From a checkpoint of a small audio captioner: encoder norm layernorm.
Rows from block 2 of the text decoder of a small audio captioner, named by matrix and row number. Rows with one number belong to one neuron. Each number is 128 + 32 x the weight over its row's rms, rounded and kept within 0 to 255. All counts start at 0.
Before each neuron's rows are labels from the 100 texts, of 14976, where the neuron reaches its highest value: "fires on" is the input token at the peak. Only what is clearly more common there than usual is listed. The data: struck, bounced, scraped and rolled objects made by modal synthesis.
# fc1: MLP up (decoder.blocks.2.mlp.fc1.weight, 512x128), inputs 0-127
# fc2: MLP down (decoder.blocks.2.mlp.fc2.weight, 128x512, transposed), outputs 0-127

fires on: "contact"; "hum"
fc1.285 [107 178 201  54 126 187  89 150 107 155 156 142 107 113  83 157 105 107 178  97 136 135 127 166 186  71 163 156 106 113 135  56 100 119 142 118 116 126  82 191 141  80  89 124 121 191  86 129 137 115 129 162 129 166  90 145 126 138  70 141 148  59 104 141 160 130 133 100 119 106 144 136 166  97 102 131 172 120 158 140 124  87 175 106 155 158 118  98 146 162 177 209 179  87 100 116  81 144 124 123  97 159 115 133  89 128 109 163  94 172 158  94 110 131 124 114 162 120 121 118  67 128  98 124 101 161 162 142]
fc2.285 [146 175 159 100 133 155 138 111 145 159 105 125 188  86 125 131 144 106 137  64 110 153 109 105 109  72  68 135  65 119  92 163 130  58 142  82 141 164  67 120 124  94 109 125 129 142 112 119  91 189 174 155 141 140  86 131 117  99 150 147 112  64 134 138  90  76 169 108 158 128 182 146 109 193 153 116 207 138 123 121 140 131 122  44 115 151 144 161 117 144 114 116 108 115  96 137 123 164 140 119  94 131 123 129 126 164  90 206 169 148 144 116 154 143 112 148 134 131 139 166 143  46  82 107 173 189 154 137]

fires on: "glass"; "steel"; "ceramic"; "rubber"
fc1.300 [134 130 216 177  82 147 105 122 165 156 162 116 136 117  98 126 176 123 144 104 124 102 145 128  94 140 101 183 103  64  98  45  70 169 132  92 159 154  80 131 131 198 107 110 108 174 148 146 140 104  95 135  86 167 140  92 123 123 119 154 134 120 135 163 119 103 130 151  93 108 102 122 119 105 165 122 110 115 107 191 132 128 173  82 137 118 100  90 110 107 123 138 120 124 159 175 182 100  65 134  76 161 170 121 117 154  76 183 166 129 108 203 166 167 135 114 169  94 110  91 144  83 124 144 146 106 114 190]
fc2.300 [128 124 152  84 181 155 128 160 167 129  74 166 108 134 128 134 163 112 115  61 126  91 165 110 179 166 150 164 127  77 187 104  75 145  58 128  92 139  70 154 134 120 116  81 114  93  97 115 155  96 131 164 137 126  79 137 116  53 178 164 144 130 129 119  91 120 114 172 165 196 130 110 187 151 121 107 169 144  34 111 156 125 120  93 126  62 110 172 141 171 119  98 116 119 100 119 132 162 134 159 190 141 133 146 139 141 175 165 133 130 152  95 131  76 117 129  73  89 148 139 126 106 140 121 178 139 116 107]

fires on: "glass"; "ceramic"; "wood"; "steel"
fc1.82 [ 95  93 116  96 116 147 112 167 149 118 112 109 143  72 182 101 169 149 143 135 132 153 201 164 176 185 150 141  87 105 176  70  75  91 119  90 141 106 113 125 149  97 105 140 178 147 136 128 101 133 208 135 116 128 130  99 202 133 153 179 111  88 120 145 136 136 149 124 180 107 205 122 136 140 120 105 134 118  99 105 100  68  86 109 125  87 171 123 130 163 202 104 159 135 123 145 156 165 137  98  78 123  98  69 161 135 125 151 174 122  60 115  90 131 113 122 149  59 138 108 144 153  83 127 110 125 153  80]
fc2.82 [125 199 144 163 103 119  89  19 148 140 106 127  62 112  61 143  84 122 147 170 160  83 126 137 146 161 105 163 160  75 144 111  82 131  91  68 194 137 158 130 148  77  99 106 114 121 142 142 151 139 108 162 129 111 126 115 127 110 146 216 124 124 165 111 121 126 167 106 127 103 144 142 101 165  81 140 161 141 122 106  63  79 110 142 129  84 100 130 166 134 180 119 174 115 173 179 126 172 128 138 159 105 160 147  65 186 107 148 104 174 140 116 102  97 125 109 125 183 106 128 128 103 124 166 111 129 136 159]

fires on: "contact"
fc1.64 [ 92 160 112  86 143 140 138 104 154 131 129 187 150  65 150  58  82 144 134 106 171  73  43 106 125 116 119  86 159  93 136 127 129 131 100 102 138  78 146 163 144 115 174  73 124 125 133 106 102 153  87 174 141 186 130 124 127 138 163 109 113 156 180 194  67  95 215 138 141 215 127 113  81 152 135 110 123  76 139  86 144 111 122 116 100 165 120 181 118 136 117 140  95 109  80 170 122 131 208 113  96 130 145 153 135 159 120 155 172 166  99 145 137 130 104 112 137 132 121 158 113 122 130 116  85 117  99 170]
fc2.64 [111 133 146 114 135 131 106  78 112 127 124 120 109  90 130  94 127 107  85  95 107 104 105 117 128 144 157 168 151 144 173 107 208 140 107 141 124 217 152 102 176  96 108 173  59 190 163 163 119 142 172 137 137 123  90 129  95 128 110 176 108 174  92 119 140  94 174 132 158 152  85 105 143 141 138 113 196 107 148 115 104  90 122 203 179 165 172 156  92  44 164 113 107 109 112 168 110 164 126 116 126  92 127 114 149 138  63 107 150 133 113 147 108 108 147 102  87  85 173 180 142 107  86  60 112 134 139 155]

fires on: "contact"; "room"; "hum"
fc1.153 [114 116 105 109 107 174 113 162 113 127  96  86 135 155 130  57 183 149 107 123 130 141  95 120  95 120 141 188 145 107 159  72 144 156 142 127 142 125 163 163 163 154 119 191 153 148 106 142 117 156 171 139 102 112 118  98  46 143 114  64 200 128 108 143 121 143 131 143 111 132 175 129  89 166  82  94 132 119 163 155 151 130 124 133 184 185 166 114  91 156 127 164 126 147 168 108 148 173 135 141  99  84 107 113 175  52 138 157  68 128  94 118 141 104 142  77 157 169 100  94  46 111 114  68 182 112 134 160]
fc2.153 [157 109 157 110 144 127 164 121 157 177 105 117 163 105 132 106 174 160 139  94 160 211  94 127 109 109 137 177  76 130 128 171 156 131 110 159 115 157 100 152 102  91  92 166 141 138 116 188 193 141  97 168 143 124 121 116 121 146  94 139 224  53 135 180 129  93 162 179 133 129 153 109 106 112 138  82  69 105 140 111 126  74 158 161  99 154 103 145 205 144 162 134  86 106  79 128 101  96 126 114 156 121  99 103 131 139  85  98 130 123 166 119 106  56 126  93 138 128  72 158 152  97 136 105 100  91 183 120]

fires on: "glass"; "ceramic"; "wood"; "steel"
fc1.151 [100  91 170 118 145 180 114 101 128 123 132  82 146 128 132 108 115 130 179 195 140 142 157 140 104 122 109 140 152 130 191 112 106 141 117 120 197 135 112  95 143 136  88 193 139 138 130 127 108 114 178 117 143 155 101 155 106 149 149 154 146 133 128  90 173 181 129 124  99 122 125 166 138 162 176 127  90 172  75  70 141 158  81  92 144  98 165 103 106 147 182 117 148 107 108 161 144 110 198 114 108  63 112 140  85  81  68  93 134 160 172 153 120 150  78  33 130  89 136 168  82  84 144 140 103 105 191 101]
fc2.151 [ 82 182 133 100 122 104  81 105  81 180 149 121 133 116 131 146 134 132  95 143 105 141  50 156 133 118 170 174 145 102 102 115 113  87  70 125 162 130 119 159  63  85 131 138 155 109 139 130 121 118 122 126 155  95 140  58 130 106 135  68  83 169 151  95 168 179 208 195 137  78 138 178  83 164 150 156 135 155  89 104 122 120 100 151 163 183  99 156 128 115 145 175 150 157 129 137 107 128 138 167  86 126 113 156  80 165 114 136 103 163 149 178  67 113  76 102  99 133 141 147 172 105 106 131 158 117 194 119]

fires on: "glass"; "wood"; "steel"; "ceramic"
fc1.28 [180 117  84 110 180 128 100 131 103 130 105  95 116 127 142 163  76 144 152 101 127 142 121 201  63 110 133  98 173 115 113 131  99  90 143 106 119 156 151 122 147 114 112  83 171 158 157 128  82 134  99 122 102 186  88  96 100 162 159 138 142 103 122  64 156 184 162 115 178 173  98  67 148 147 101 128 165  44 120 137 100 146 116 108 102 140 104 145 128 175 143 133 117 156  68 115 116 168  62 137 132  59 119 117 178 132 160 177 154 146 206 142 128 173 153  87 102 126 115  78 133 128 162 156 105 131 106 177]
fc2.28 [159  88  66 104 165  82 145 169  98  91  95 138  76 155 174 170  92 137 168 123 162 134 183 171 122 158 114  96 134 135 124 127  91  87 159 186 184 127  77  81 145 135  78 100 122 104 152 112  79  92  98 109  99 125 140 120  97 179 125 169 106 142 112 118 120 158 180 171 127 149 132  62  80 123  85 137 191  85 121 113  79 142 134 147  89 108 185 116 133 188 135  87 172  88 125 130 147 121  60 140 144  95 132 167 164 117 175 107 146 121 134 120 167 188 154 159 172 127 134 126  89 132 160 139 118 146  92 124]

fires on: "glass"; "plastic"; "ceramic"; "rubber"
fc1.445 [119  93 147 129 141  93 149 163 164 109 131 138 159 161 133 188 150 143  63 129 123 115 115 151 193 185 106  88 169 135 194 122 118 144  65 130 106  88 105  78 173 157 166 186 131 140 126 122 179 154 107 145 118 122 109 102 129  83 158 137 130  76 148 100 120 141 126 177 103  76  92 142 122  47 155 127 153  97 134 165 141 128 128 116 153 174 149 112 156 116 104 150 164 112 121 120 168  79 172 144  82 122  57  65 152 164  55  89 156  97 143 174 110 106 127 104 175 109 137  99 179 125 137  71 114 110  95 146]
fc2.445 [107 143 133 105 133 141 205 104 134 116 134 189  77 183 134 116 113 113 107 174 114 134 102 142 167 117 138 163 105 150 130 107 127 122 116 149  63 107 143 149 147 117 145 170 126 120 165 112 140 132 107 178 120 115 126 160 139 131 131  73 116 161 152 107 164 124 129 125 133 152  66 177  86  71 117  99 152 124 120 147 167 163  39 135 112 105 136  85  81  98 146 186 102 141 144  72 148 120  89 100  88 149 101 127 210 200 140 135 101 165 168 127 171 122  99 117 156 105  84 117 107  56  99 179  73 110 107 195]

fires on: "contact"
fc1.451 [151 131 153 103  92 130 108 162 109  76 125 128 142 120 170 154 121 174 120 137 187 123 174  96  83 178 153 161  74 146 122 139 122 136 111 121 160  68 162 149 185 155 139 143 128 103 149 165 111 164 102 156 101  64 135 108 134 113 158  99  69 110 234 115 129 174 139 114  83 169 120 140 138 102 132  92  71 138 129 142 126 104 100 117  95  84  74 189 138 142  73 143  55 134  98 104 103 166 193  50 133  97  88 163  86 133  89 149 170 138 119 175 134 130 173 149 145 134 140 146 140 132  99 130 106 125 143 107]
fc2.451 [144 158 159  96  71 171 111 136 116 101 115 110  90  80  83 121 119  90 114 123  54 123  93  90 102 134 117 173  99 159 147  89 111 128 131 182 118 153 127 140 198 122 140 192  65 157 118  89 158 137  72 151 141 122 145 153 190 130 135 174  89  93 149 121 116  49 163 144 152 107 147 160 133 169 114 159 102 141 124 127 160  73 123 141 140 108  98 113  96 157 150  86 104 108 101 105 136 158 124 161 100  81 156  98 142 137  64 123  97 151 133 130 158 114 182 151 135 118 117 173 159 120 161 178 138 169  99 234]

fires on: "ceramic"; "rubber"; "glass"; "steel"
fc1.511 [125 164 117 103 154  84 110 123 105 149 173  67 183 100 168 116  67 113  41 115 115 122  84 140 148 139 116 107 171 161  91  74 143 186 138 132 149  54 201 148 146 142 131 153 164 157 136 101 103 108 141 125  89 129 138 194 140 166 173 133 188  57 136 125 137 117 122 124 119  90 130 153 140 151  92 121 111 109 148 141 140 153 112 149  73 187 107 129 127 153  87 148 102 146 175 151 168 111 129  40 106  83 113 122 128 151 121 156 132 106 175 111 128 116 124 113 100 169  74 133 145 150 168  85 136  69 133 168]
fc2.511 [129 171 118 155 108 114 181 113 132 193 179 101 155 205 135  95 104 118 108 103 114 159  92 100 106 170 130 138  63 128 142 149 162  96 149 138 127  89 138 156 101 124 140  82 203  99 116 123 131 125 136 121 145  88 182 171 163 104  97  91 167 133 120  82 122  83 120 105 139 150 105 138 176 147 113 171  68  90 118 127 126 137 120 134 166 157 131 153 113 131 133 195 123  44 147 103  61 143 139 110 167 173  82  91 154 172 162 172  98 106  93  96 168  70 173 128 151 143  77 106 141 112 106 102 117 172 123  80]

fires on: "glass"; "plastic"; "wood"; "rubber"
fc1.393 [117 145 112 119 112 140 103 159 145 161 143  79 124 177 153 173 100  96 122 152  66  94  63  69 141 132 146 145 150 129  87 123 146 149 208 101 141 138 226  74  97 141 195 102  94  92 121 110 103 160  97 161 105 181 142 159  86  78 157  96 111 120 250 109 115 177 128  87 158 121 117 157 167  96 148 145 146 157 138 139 173 110 165  95 150 144 116 132 134 115 130 144  96 124 140  85  99  83 153 121 176 164 126 115  92 145 129 112  75 135 133 136 117 118  97  63 136 137 124 151  99 123 145 166 123 150 111 137]
fc2.393 [118 142 187 127 152 130 106 147 137 169 128 137  62 140 122  83 156 143  99 157 107 103 104 140 130 169  99 130 116 100 109 120 150 121 120 182 125 111 155 188 141 107 147 148  77 102 172 136  92 109  49 145  48 119 150 151  76  93  91  94 117 122 204 109  75 129 145 102 134 133 114 135 148 129 141 127 152 176 155  52 144  98 152  85 168 196 101 169 124 122  76 125 168 157 233 151 141  91 115 110 141 157 153  75 105 162  91 162  91 108 136 146 118 109 126 125 138 121 159 168 103 125 179 137 150 119 133  73]

fires on: "contact"
fc1.148 [117  99  96  80 162 127 109 154 147  55 133 116 160  85 146 105 128  90 194 140 152 123 107  77 141 133 150  86 101 121 137 141 121 132 166 158 117  77 137 127 150 148 170 106 154 146 124 123  84 158 202 132 175 101 121 135 147 111 164 129 100 103 157 183 108 135 193 177  99 203 112 133  78 108 110 135 115  80 115 150 156 121 131 149 101 150  75 123 148 115  88 100  66 129 101 107 145 126 128  65 161  74 134 161  82 174 143 116 218 114 167 139 141 152 116 115 174 147 137 193 138 133  80  63  89 142 147 126]
fc2.148 [150 167 127 114 151 120 134  82 116 163 133 132 143 155 174  82 111 163 130 153 137 122 130 109 135 147  97 173 148 133 126 120 141 165 109 128  99 166  98 132 110  39 148 126  55 146 104 142  77 154 133 127 113 123 117 131 182 117 130 206 107 195 149 188  83 137 156 138 186 129  79 146  94 113 140 122 124 112 113 153 148 124 109 151 165  79 124 161  93 109 154 159  70 114 116 149 121 135 115 109  77  80 134 141 110 123  36  93 136 133  81 177 106  45 159 147 155 150 161 227  89 123 110 151 101 132 134 160]